Rows from block 4 of a small audio embedding model, named by matrix and row number. Rows with one number belong to one channel. Each number is 128 + 24 x the weight over its row's rms, rounded and kept within 0 to 255. All counts start at 0. Numbers have three digits each.
After each channel's rows are labels from the 100 clips, of 14976, where the channel reaches its largest size: "responds to" is what is common among them. Only what is clearly more common there than usual is listed. The data: short made-up English sentences, spoken by a formant synthesiser in many voices. In brackets: how many of the 100.
# filt: filter width-3 conv, dilation 16 (model.blocks.4.filt.weight, 384x384x3, standardized in use, each kernel summed), inputs 256-319
# gate: gate width-3 conv, dilation 16 (model.blocks.4.gate.weight, 384x384x3, standardized in use, each kernel summed), inputs 256-319
# out: residual pointwise conv (model.blocks.4.out.weight, 384x384x1, standardized in use, transposed), outputs 256-319

filt.328:148138156160190136144132131106141145152131101107114148129146156184133166127142106119098143117095087147167160121142126152128093120120139180131142146139091126097147108088112145152090113122121117
gate.328:122158119086117078121090131122123104140132140131171111153112114125151135142113119095136156164146146040075150141114121111154098112182126158079154088139143154114136151189155136094169080105111121
out.328:118112124125096118145124137169083161134171125131126180113144170132113110114107142143155107118120130132142145098149156182140140151108091147116105165100152143181134157112139135148075099156120132
responds to: sentence kind: question (61); "who" (33)

filt.252:100109137131139134146175148149141133103112148133158091151103172146173153127108138146129155114110083119111139146096127119106141143157114171120147116122166137151190114141114131122129096111108126
gate.252:142111156114111109160155106140131101130171139128115151147163153173114098113123135132097121167135158117096080124130146101114126102169118114097089125139146104132102110112091141131126182135106128
out.252:130152148160114036123130078107147114096177102118135126116190124126101132149145142134121122084130128136113132121157137116144113143145110136159123129108131134146095131089142117147169105092154127
responds to: sentence kind: request (51); "please" (31); "me" (25)

filt.291:086159130101121138137106117104164114118117131105159139112128134128163114124138136125069114100156122146087126125109102104109103193130089106110134073141130113122132137109107143118155117110150126
gate.291:128129146134125124151125156096155177146144135148108078113150113133189080129114152072216181134142116112162109130119161143150103123111098141105135182108134117130139084141125156067117130123137144
out.291:186153107132159125110119079118115099112047185119155124129142142102136153104114118143122097160141142125120114128140118138130135117112110155102156057152126137129133152141104152101139134100187125
responds to: "where" (30)

filt.295:131124110174171122142162159160128141133128108113117114126112105158163146140073165156181124126131170125113150143152162112065141141086128095141123127136095099122088178152133158106092111142078122
gate.295:147150146135120139188110147156132116097147157141147183139130084127097091142146115131117159153122111136137152133108111124144134152132117145089104094106091140137166136153105108101162101148153141
out.295:099145109116091132112117124185118139097103144113126135156138133145086153088119105049130119114118131164099117156145141080133135153105141156106130096119162145179126129131131120127153136142117154
responds to: "who" (35)

filt.263:128155161168099099106125077116119178134121135135132170100132111143152094115112077099150152126125126116085109105115131135104165143121115098142150133137169109101122103111109124165158135125165113
gate.263:107104140123135114117109144146129127138112133148095164126117142161108128148186110115095111132123123143194126127156148168075127079120165107166091166124161109104106106147083156152121144087173170
out.263:144136107170139038120149112125140153116143102105170125100151116167138152128178114216157148155121122099124109089116089128144130144118167115148139094124146116146106091165106142143113170133124119
responds to: sentence kind: request (41); "who" (34); "please" (31)

filt.271:102117151143129122131121135120097136170101144152106108089123127156139122161115166119077145117149127142140154122149186109121134109117113153117100075126110105160102191109098092116133128093147128
gate.271:108148103122100088148111146089105152101111105118110150125153139096173155123168150113137117158122127142126152131110122113085109108123171098176110135123103181123150107154111109098113138142133148
out.271:173117111166121129124146133122132128127143126155143106159157153135154117127159144087135092149114131162134136152086132094132135131145142146141158075147146125164125174154124122153133156101154112
responds to: "was" (33)

filt.215:119140113095104122143150156106128129085123136141126140091115130095124145108146104165075072118107119158087129139164090119147130155127164124171161105133124123148109092133129176120108129137099122
gate.215:157104136096132146125141147175104107144163136155173131132164150127146141107122148173124139140090168083089104160145147099064127148129169124146116099130125129147121142133125105118117156126155127
out.215:130154129113156112134115184106111090094120121128103143172099101136124152164132123137139123153175138134145119137109104086122127110162136117153097125143116117134115130149145128091099133059120152
responds to: number of words: 3 (31)

filt.211:146043135089077148127122108147130162112084110109172139159149153168126168116132161177103139082136114169144128120111169167149164148117141097121102139142133148148132111102132161159112109137161098
gate.211:120134194121091140141151122126125124111146148125156147141127133090125129160133101093149095165096140157179121105113131097151120101092168125141090130103160122126128125133091106129136154090188120
out.211:099149106119092177127122094152161098120185132157100175124090129112115154117139108154139139145141114160138164144152130211136120106117173113149161175118120133129122173120148134149129083120096139
responds to: "that" (34)

filt.260:125104121101132171130162123096130145140161190152115101151142160129123121060144146122160165085095072130108152105110146154137128137104084127120141160128123147153095089142132110127146137166156128
gate.260:145104191136156095148109119118151131132115125173167168139129131146118123131153157174072148128143105116144121121148132146136144135139165138097134115139121117108126104102073130117168108160182073
out.260:099108120189136127127153144107169111165141109108077161116139148113126136129109131116107114152163103151138146120113146101147133143163134111158127148112107069107155113148083104156157129139129124
responds to: "who" (35)

filt.190:087124146103150124150159163131124131121164134110118150106140152112188166136177163139133144127128077137153111117090196110123103093115140076149108168118076129126125101154107111111142105114174134
gate.190:137160132126147105146138175092149141143122142145131126119107112154158127123094138152139126159155143105099116118116151099152136152111131067121097143124131120117085117108128138110133117076164075
out.190:132121121094093153135127152080186118103139116166090115149125115120100109129096132111138120155138151085123126145156119074142130156111122134099092096142120106129115151164099153135141175097120131
responds to: /z/ (75); /w/ (65); sentence kind: question (60); "where" (48)

filt.156:162111143141124090130124167136111118164154129103122110108165146128141115102160091100131111128122110145125140125118131096125100124152133082160139130118090133132160101139114147103120159137096142
gate.156:114134171148123099137130140143146095151118187177132125110118129118126107149124198079137105131127155145110184142119168127136111127119168101137160109098159121168123163147128133131126184136107080
out.156:120142131110148160119105163117122109130096126151092100136100101136131111148121125093150113110138150121107074094142170116126121104113121100167097117084136110081118119120097122177102121117144109
responds to: /w/ (70); sentence kind: question (58); "where" (48); "is" (39)

filt.383:109118104130064117134141098126092158142157108123110099131151088127129108105134129128136103172105124119147162131108089086127159123104124168139159109150154110121140153120144080103091174128108096
gate.383:134120146112128155151117116156152147142176175115138102147100154145102102107159174111180147089173152099143125145129136108133115144144124130129134160124089140127111142140105110138129135090104122
out.383:106112081137158133166148153136098138112135125134163158113130165139123116090113125091139110172124143093125123120120158088125110141114140118133110155163134133068135116137156123104156159129144137
responds to: "where" (30)

filt.204:145098155115145130138120114146123124149124112124166117126152133143161154122130117167140137075180113121106124106080082129135102081127156099133098112109068132162136113095172143142151110112149148
gate.204:131121133146157102152139112129133130190142149136150153113148129129145132136143103106163146148116145124118165129132133119120175152124165128132096153120077153085130088151073168130162153139163125
out.204:148109094101124104087130175112135139152124138135176092136152152119136150123071160129133106120127122122143105128143151199105118111158110115088144168126126143118127136120183120171154139143161082
responds to: "where" (34)

filt.220:087170136143142136132132109136116125109114150164152164118152138132111120142136114190158129095135109103151112102095120139124158120142105123119110111155144155115112162073125120130130097109096118
gate.220:105140098121163090126136149127125082147116149169146133124096126147110119170144167120065150115112166119121130145150147115156113120122112114095100122107135101137102151113111177112100150097166112
out.220:151131143140138098135088142132145099163062123130123144103154125130148107148109119126114150074139120126145125123112118110118125122146103139152130195113096163116122142097096141109137149135168114
responds to: /z/ (82); number of words: 4 (61); sentence kind: question (60); "where" (56)

filt.104:123115164132131103085114131100127118143161132090097136087127120105132150131134131175116120100097140117135123135119146150096164107150129149124171156116121136112097117140137073127139112107117097
gate.104:099088176128131129112125067119125148177075089100153120116177109161113092156092151150144121159082142141125141143098145153128138140134151162093125134111153133108059094118079132138135116143148169
out.104:108085136085119146129141134129140117136053149110129048153143129132053127137145136148079165155088148142115087135108128116139127142132155159113128112194153108176137102083128128102147160128198126
responds to: /z/ (73); "where" (33); "was" (30)

filt.361:068175142125170121139109099112109115122170134087128109128134141159114153122113138146101128146147152167120115139114166139145112136110100137160112142108133150137130145144149107122120117112114107
gate.361:129113123110130125172155140125115114126175152142118074137143150116134138106186110122152143143138116133169144114145076107116104119123123121094125103120160162128127103138090118110091141114147135
out.361:125127119120148137136122132135161159140173182109163151125118092119146133098162067091144121127145112108125135172144115126122133145116104158161131111159099107191120109141119154133088111087164110
responds to: "this" (40)

filt.110:163133173105110131095136109137115082084162097103160136114110140134100155102095142110088085112123148118158143147128141118122132136116144154152128148145098114150125135136184115115106126128115164
gate.110:104131128135088108144116123105131156144164134119135108101154146104135135151158122107123156094134106143123151116137116152097132149124112140086101103096161103133128146139134099109129116122127133
out.110:127105101090117134122166129113118143147116158122161162128170147134142143108123150153134136137120111177135137122084123120125116084104116141128146078118147145074137149120115137127106098123093107
responds to: "this" (32)

filt.319:121152099125100112165125137134123144147096149139117093123101117130157131100135111170137107128150107104097154131115124137152150140085138096148112110102075160128151071158137170107128126114145114
gate.319:153129145105087072131129158139130155146087129121140157162182134148150157169146117148151125134114146128106162173127103141130120118137133158133113146129123157136147116132118156097084080087150127
out.319:135106174130112112113142132118135118141111092116139141111095164159125144130185121142131145135116106168114148098104136104113127135166119078135128183152140127136121101148107101140133139074228129
responds to: /u/ (65); sentence kind: question (61); "who" (58); "please" (25)

filt.173:076120108131167143120081092134086121109145092119116119099151131129134115160121151142119117143142149139134088141116109146128151125137135139138158122116113116101077141099105158121142095111155136
gate.173:160097129142133099159159164142143143162119107135105105143160133091153147168090128080132124119149132104122123110094171166114133107125125108130117130138120135152150159136141135123112133096100124
out.173:082113133146150098111143103126135151137133103121082191093113129114146105136125122095161111142123146130137102164115108112169155117117107152117138124076119120101131147119131140121147151090115137
responds to: "this" (42); "is" (32); "where" (29)

filt.349:089107082133108126161154121116169167099095114176132067109118143116127102062158135115139127081122144138188143158112168111183118099119135129120130125126130126127148100156153141128140140087086108
gate.349:147120116150152103174133063138085149146112145100153151092153101125118114110087129108106114138151135108150070121145077184100124076132141142110125107116107123112093150094106094177133110155164155
out.349:148120144124128156175115074131127119077121114136122170108116153117115079147179164156159163112124158110154097125098108106135121165167121071122103116081111128114154120116090167127117152127086118
responds to: /i/ (88); /ʃ/ (48); sentence kind: request (40); "please" (37)

filt.344:110133147120134096117121104130117152117117146118119045142178140148159133137134134129153185148103147147103141125121129118118136115170112106150102103099130132091124135079120079129152102156142089
gate.344:126122125113147146135131131124108128079094119044122141098136133119126095127134131126149148144107152136166140153148156115108143101170114157148129141105125120164078150128156093103133141156156167
out.344:104100140132111096118131139112085141129178144128145125132104135122133125132138140054128158092134136100125126141121122145134136136143104100134129108139128118162113108113146128169160125098220140
responds to: sentence kind: request (32); "please" (27)

filt.166:110104149155141132143134158105157146153161109113158122118121128110129131114084150111120161118144144122088109120109083152134115142077114136131079107126123131139149123143118101123134126101134119
gate.166:115091139110162122151109127122143166126148140146128146133171137103129108182131121119101149141181137132159108099108106147154153141121112134133135131107105149124120161118085119172137138126117098
out.166:077118164132127162120110181160112085123073126138072122088160127135152164146147097134129163131154111125108104065142129088109121120116090099141110114152128130129133161127108140103089095159117135
responds to: "where" (40)

filt.140:158132056135143131127118092106112161129145143145132128122105143166125107141103092095165162148096111119115143154160182114168114145151135155121095140140134161159126150144088180129116122159148158
gate.140:142118156139126109129138133155117089112083089153145164128174137157093138134123109123146097172156107113094106095100103116120120118126100144111105118133095143151117141145132109090134105127145137
out.140:157131136089135101146109095191120097119106143109121111118172111118139128112137119178113120106148137127110136103111133146131137084119178141117115120122100185200119156129098118129139142128032106
responds to: sentence kind: question (55); "where" (33)

filt.141:125107148124148139101137099137147152136126157151107106104171123067112129115074146152135131158102102135141113105111125158127131113138172141150121119146142116124145120137153093118136113147156100
gate.141:097108100127099135163115171132143111114083148137157130102087121121167138133172130087129133096128110100137138124153136125143087103075157093149135188097110139127162092183109138130125125145185150
out.141:163089162094134217107151139127105136128141126131093086119113128135090136145122129100135181149108155164123142103131127109118131209103101139127104095135126124113101109126095159134127126153128117
responds to: /w/ (65); "where" (33); "was" (33)

filt.346:112099127130124115113108057111112144142148134093112161122165139112082127130177117108134151085156108098103125132139119138169114091136108176126115144080101154145085125111119121136115151138128136
gate.346:113106136154169113159134123135122124147152111129111161140115157107164129146137161117153170116118085128159140118150138133119181181165099115139135178153148111105121178123151121136126139109118115
out.346:106112108153123169091115140093182130131139097117106077126164150149144127166115126131114100120136152088124112100151160111107131150146134146119124090126144127081129114121141140148100149157147111
responds to: sentence kind: question (59); "where" (33)

filt.53:145108113147181123135113108116124146128140146129119131098114125135134115162148116144102148086110140171093132137172145181120152117107149066123060165112128142115085093139115119111125120123123096
gate.53:138101154092144094131134140117120159082137111109120135104173128171143101130095118100167126117114149110118085132122098124172133139140103127109122137123075108138091150116136116089100113104102144
out.53:142120176126142125117128154175143122072166094162154203131097162094104109095144150132123162061107127123130123126132081161122112107095090163072096149158154132174134135079118153124141139110056095
responds to: "this" (46)

filt.0:124130148118102147127121119107136138164082103116123139137147114119130130114123153156134114135127146141138102119095111139124133132122153135153112161145156176144121134118087161100173095158167149
gate.0:164147117117164134112122155161112164124110111139128138121164128140109108141173141150076121131137143117125145136146136191090156134129112149157114119143123109108135113164117110103136145122139155
out.0:161129175125096094111151190125162119114187125163126082145106138127130157147156136127125127088174129162135149124106147106145091136094118113135127129153121132137132154137172117181160150140133122
responds to: number of words: 4 (67); sentence kind: question (60); "where" (32)

filt.177:141152193120142119133164169066110113146129102135116137093131109126126107124153096110165154151152150124122158120114148164103103124125133129135139105114117137158139130152123130136114198106156128
gate.177:124156088103112093153128093123117144125124144148161084099126115112121136136128131107159091136121136076101123144149141163123114169141163119094130117146071147124113152119158152098121107120074129
out.177:155124120141091150114108135165122141117161076121143162113128134157142130144118149178131083145093132154121132108126109114119157136103124153136126148154130133117117165067155138148152144137093140
responds to: /ʃ/ (47); "she" (32); "he" (31)

filt.360:103083125128166142162139048143121148116148143109124139106122097113082151112141133128108113155119139129105119116110153125152135120117143083097127074142124144072129131144115141124136108141096095
gate.360:110108166087107090116096151142112148112105104115131112101123120112108104135127093097164111146136145139086139138185104177104105148114122086158129146098125132155126120130119106103136132106135154
out.360:135125149148118101113147061101107149136148148107120088129122174138122132114133131125147126126128142192130131102105091162118133106073053108148155108146178117208105088151098152123139140159170123
responds to: sentence kind: request (74); "please" (56); "me" (43); "bring" (26)

filt.76:174160100093133085141152118095163111171119125106140131104078123178134164099128079092117153122133116128127123118148120122126109143119082085146083137122149127141176151172120126137199106165166111
gate.76:149119079147078148150119123139118109144152139172139101140101105102143109136111114130121129111105121114166129154138155121141087103092153137144095126090142129179111102127097128139094089126127157
out.76:090112108081127071154128059145110109087080119137094110134136142118104131110162096119088172153147113110122126103185138172136146132117128190178131154113120115102119093113158099105162142122176158
responds to: /ɛ/ (79); /w/ (68); sentence kind: question (65); "where" (55)

filt.208:138154155118141107141131140159132164158134147112136106123114115170142121154144148190085122119135133134133133114129163123098103134168091138128128148121100126131099131138106114141132144148155095
gate.208:135136113067138141123118176098116129140187122119111136113165120121151132185157117129180134133124100173111155150086127117171159130117123147150124132148104148086160119151130138132101156151136156
out.208:078125109117122161121128162134112133151118159162141159106116130144146086114086128203140147150164125172129097137141144165145138128158105133142136140133135138083117150150171121085159120120200127
responds to: /z/ (73); sentence kind: question (57); "where" (37); "is" (31)

filt.298:159157137099102124121114135135100182084119123115123148118086133133127099148138130114097127088104124114127154100134122129133141117148147120156111097111116129129149121160089156094142124102113102
gate.298:131148110109085133104117117156119142140149097095124107106164176070132110104155125116149144118121152092109090144122120136134129146119098156102129112118104077115103114129125124121110134140134104
out.298:103137125098140154120142213143105142108202133107161117110098084124128129124101117147148119156091103118129117146177137168135126166179123145101125099103123127104128149135111110127112153126092089
responds to: /i/ (86); /ʃ/ (49); "she" (43); number of words: 3 (29)

filt.44:098112124127127120121087134105115095130102144112097100109126090074132124114154125108162156143125096118161140095154119115108132102085158101122130103111161106111094125084139110126133113134140110
gate.44:102102127100129099129143105116151112137136132103130105136147105081099092121158128123122138123108170125099094118126124176074130162118136100139107124133117128085093139091113120124162142148163115
out.44:115089090179118115177135127148149120130136130139095078144141076131137150126128134135132141058129128137122102140109156106136128130170130141111151115132126112114103119090173071155147144112083115
responds to: "she" (25)

filt.362:135154139175104138110096208099098120126118133147110138164118123085135127156120118144102158117163139162133118170101168077167140132101120128093089125146132125115130109125129118095118133116127107
gate.362:105131146131147138122139114095142101165135180090089165100131105102155102160124140055147151108160173092091077108134106064140121116175161099123113138130111166145135135143090146139114118132146120
out.362:123135170120119182158108077141122138099145126123115131124141130131152094108128125119123088126149114129116106090135143129145127111127113093181128144161133117127132093170139118146127114082220156
responds to: "where" (35)

filt.40:132103101125134132138140119141130056096123164133161101098120141140112129131138151111152129135157114140100166146102166136121121129134112106102091081157122147138131099105119131102150120151126137
gate.40:114130134160153124102109113131102156161153118109139138161138145138110127131152126091171102139089116144117112107140144115134150105119132179114116085112109176125128132086089129117101125137122143
out.40:106146132133090154142111175103135127153078125115137118132121146126103113130140129170113151137142102140135142122095100129125121126130150147131153171130156115076153114120133150128114118141164137
responds to: number of words: 3 (35); sentence kind: request (30); "take" (25)

filt.120:140126130160077108117130124115144118096145137127117183109083102119116123102131092116130065110082120147121092122153127152146125131165115116121135090131099135090106113142129151054098141154154095
gate.120:096141156106128092131216130094133155183153108128113087110112086113122121138173096041179134110075106145132109112118119077074121134126126103143142127109100127116103090120129139135145155129107100
out.120:138157144143092107140110057121116105109063136146114083123203159064158137124151134124147136141122107140144152116096097086132132102148121108135132160163086121159135148094156129094136101091109140
responds to: "where" (29)

filt.363:147119118120145141133115136163120139088066174113136144093121142191116108118101170146152138129134125143129154110163149122164104102129171102145092122129104128110103136122123135097132109123138160
gate.363:118114156169134148089070100109158157140143123098152133113143103118123115135127129132122116083128130095172135168127133126151149120125145155113134134117140153151082138143135159125147122143119131
out.363:136160170109148113135132131154104104162200105078136158132149135123136144143135136117168122148112115155118126106129116131148124103136104122116130131131118104082129089100148132134149122156178146
responds to: /m/ (61); sentence kind: request (41); "me" (27)

filt.172:110146113172162129149134145151140128083136107128121117087117140106159175164138172148142136163117134109137125088133115131126153128073182195140133086126159095148103136129124088104142123142163131
gate.172:131147144168153113151112120161159114101128118132159149151138129134117104118130084130106132164129089118140090133100137127146134167164136156093117173121143156141113180077108115159118140142120126
out.172:082157135099116107082142075113137140155118144143137117119096088087088126130136168145142152118157137131119141129118124054135134132101158145144125144102123121081119109080119119084115107099110130
responds to: /z/ (74); sentence kind: request (46); "please" (27)

filt.35:120088121142172100159138144104114108109134139112105137150145109115116187158127080082146136121141113114164112103137103117124102100121127149131108133127136135138120130100123118112142118155077154
gate.35:107103120132161092145099082132086156115112101104146153118152104097108145127105113157066134118071134130118107091118129170130127107131098111118131136124111099137089164154115126122137146131122159
out.35:129111143128169101102149133130107131120104145080125080129134111128169152125133106058143137157092141125110104124170130165127089144155135194119148129166147110138113141167131136161148136153141136
responds to: sentence kind: request (38); "please" (25)

filt.129:099110128082132145114176092118115128126113094133106157100124136144125153110100123108091128104106125147127100139131140067139152103134137146123157113111111103096111083133151136135156141133142151
gate.129:127148154104170117141150094152144154117155111104133165115165148098129090163152099141177112130102110132110121178080135142112133153132120134123165120114119129125115162136132159114100145153090176
out.129:103097141132085091138110093173112124147087108107111099151115117137108119105128136155094099152130121134123172154120143152141119141090126096110148100112155150139131110143120117110104114173186138
responds to: sentence kind: question (52)

filt.267:093142133085146097131120177116140123114083121151120098086113102157144098113105176110158098135118136154140123122124150131114147134165138090139114137114128133153141156083146067103139108069144111
gate.267:108110114104124146111092126101094109136129125076109121114142146096159130122131158129160104119104141170138167147056116130124123149145146110146160101130099131138119088134158161137150107109129157
out.267:113125159089179137104105150151122089146127117125135103131133129141164138148085128153164141143110110102128141111092117135123137143118123112133143119148117160172105103163138137137109156103156133
responds to: /w/ (65); sentence kind: question (50); "where" (45)

filt.301:106104143131099081142183112145168106113078126119166155165152131128127100123125153142094108111111142115142160144146147132153141135136138168131111111136109126088131129145115151095111128162182143
gate.301:088136096095132123137096088167142140144154120108100140139129121132123119130121122144108128147136108148123146136128092101133152164133162117159126147135140105084146192142130144110133183136175137
out.301:099111115142159116120145121103103122131060127134081134127125103128128117108130159128157147123123143107135153104158086140110130110118137086115138124087132119084145089153116174145122150154121119
responds to: "this" (42)

filt.302:136154139175107145124123173133130112122098140118121121130128120119118096122131139135133127088135104149107101075151122119151144120152146116090146116120135125142149116131121121132095113144127137
gate.302:172140178090138128161099113114163135104087100144128158132111145127114150116120118077134102107141141099122105123118151102131130172113154164185132160121149141100144144157123107124124128158121127
out.302:099123126167115188104074166146143132111151127079115154131116112133135088142146130137117096093127126097128127069136119170105123101128111157149110139148128123112105126127113145107124115120099125
responds to: /z/ (92); sentence kind: question (62); "where" (58); "is" (47)

filt.377:162148122121152150133105097113130163159109100147119097121110088153144170160155112140177156160090127166123157125125130176158125169103178118143120138111151121113110113144127112122120132116147110
gate.377:095129090132122108118134123133116141122139128141156143132120110130140087093118156152125119151096131168170076132121146160092147139131107133116158111123147173160136149109100136145170197143146114
out.377:139155083124159173090082125121083142104178100129126136112143080090145156124113133077090091113178139107126148122156117158126113132146071119136116127094117156147120155146122164132171124146098149
responds to: /p/ (68); sentence kind: request (43); "please" (37)

filt.100:165153080140109136115148137122150153123141128146126138119143156096124119150149168141107133134164112111139120141121128148105107131117114077138144129134173128098183091127128127138101110093112136
gate.100:144116145128122115147130104114095146164130152101108149141172107129140115171112160159126148118085140112075100142112145062153165151132141152118139074135126154100082117116143114107130169117200143
out.100:123198108092116135120100155166151109104150099082163097106136154124113124125106114122100088154117129103125120121130136102142136170095081136140120117084133138088121141108107121143203163127185140
responds to: /aɪ/ (70); /m/ (68); "my" (64)

filt.236:123130136116116109110101112088114134133158128131144127087110091156108122108109129128091137118156100131131115131136123116134115091139114103173172129079100133156097125130144126124148089129159153
gate.236:149099095171167113164102119110099129143137085106088124120180122091128146158112102134100117141087151139134080156123174157148175141155132094131096138126130150133129104107101101126118106067117097
out.236:127146096121147122113135146158114122108147121172110151077146122107130115095131128130104154077112106130122157140082100134110109082108136151129145157154159137143128126179097136189141142160159111
responds to: sentence kind: question (51); "where" (46); "was" (29)

filt.306:082159121156129114098137133124117136190128123127139109112124097094144100103129133109103169137084115181109129132148118102141112078128098098116132120083073108117144121087138118105138150191154112
gate.306:093125135094147122126136141130130125152154113096157141141130139146154126119131119126169134146185088136138144132124108136130137128140110078154113129121102143148117099120164136120175084160120146
out.306:110130126093137095100135151119136122099134099151133101110112088127123127109144182096164161132128134156135121098142158167104083110132115128119143156122170128167138147112149125159117140095126121
responds to: "she" (25)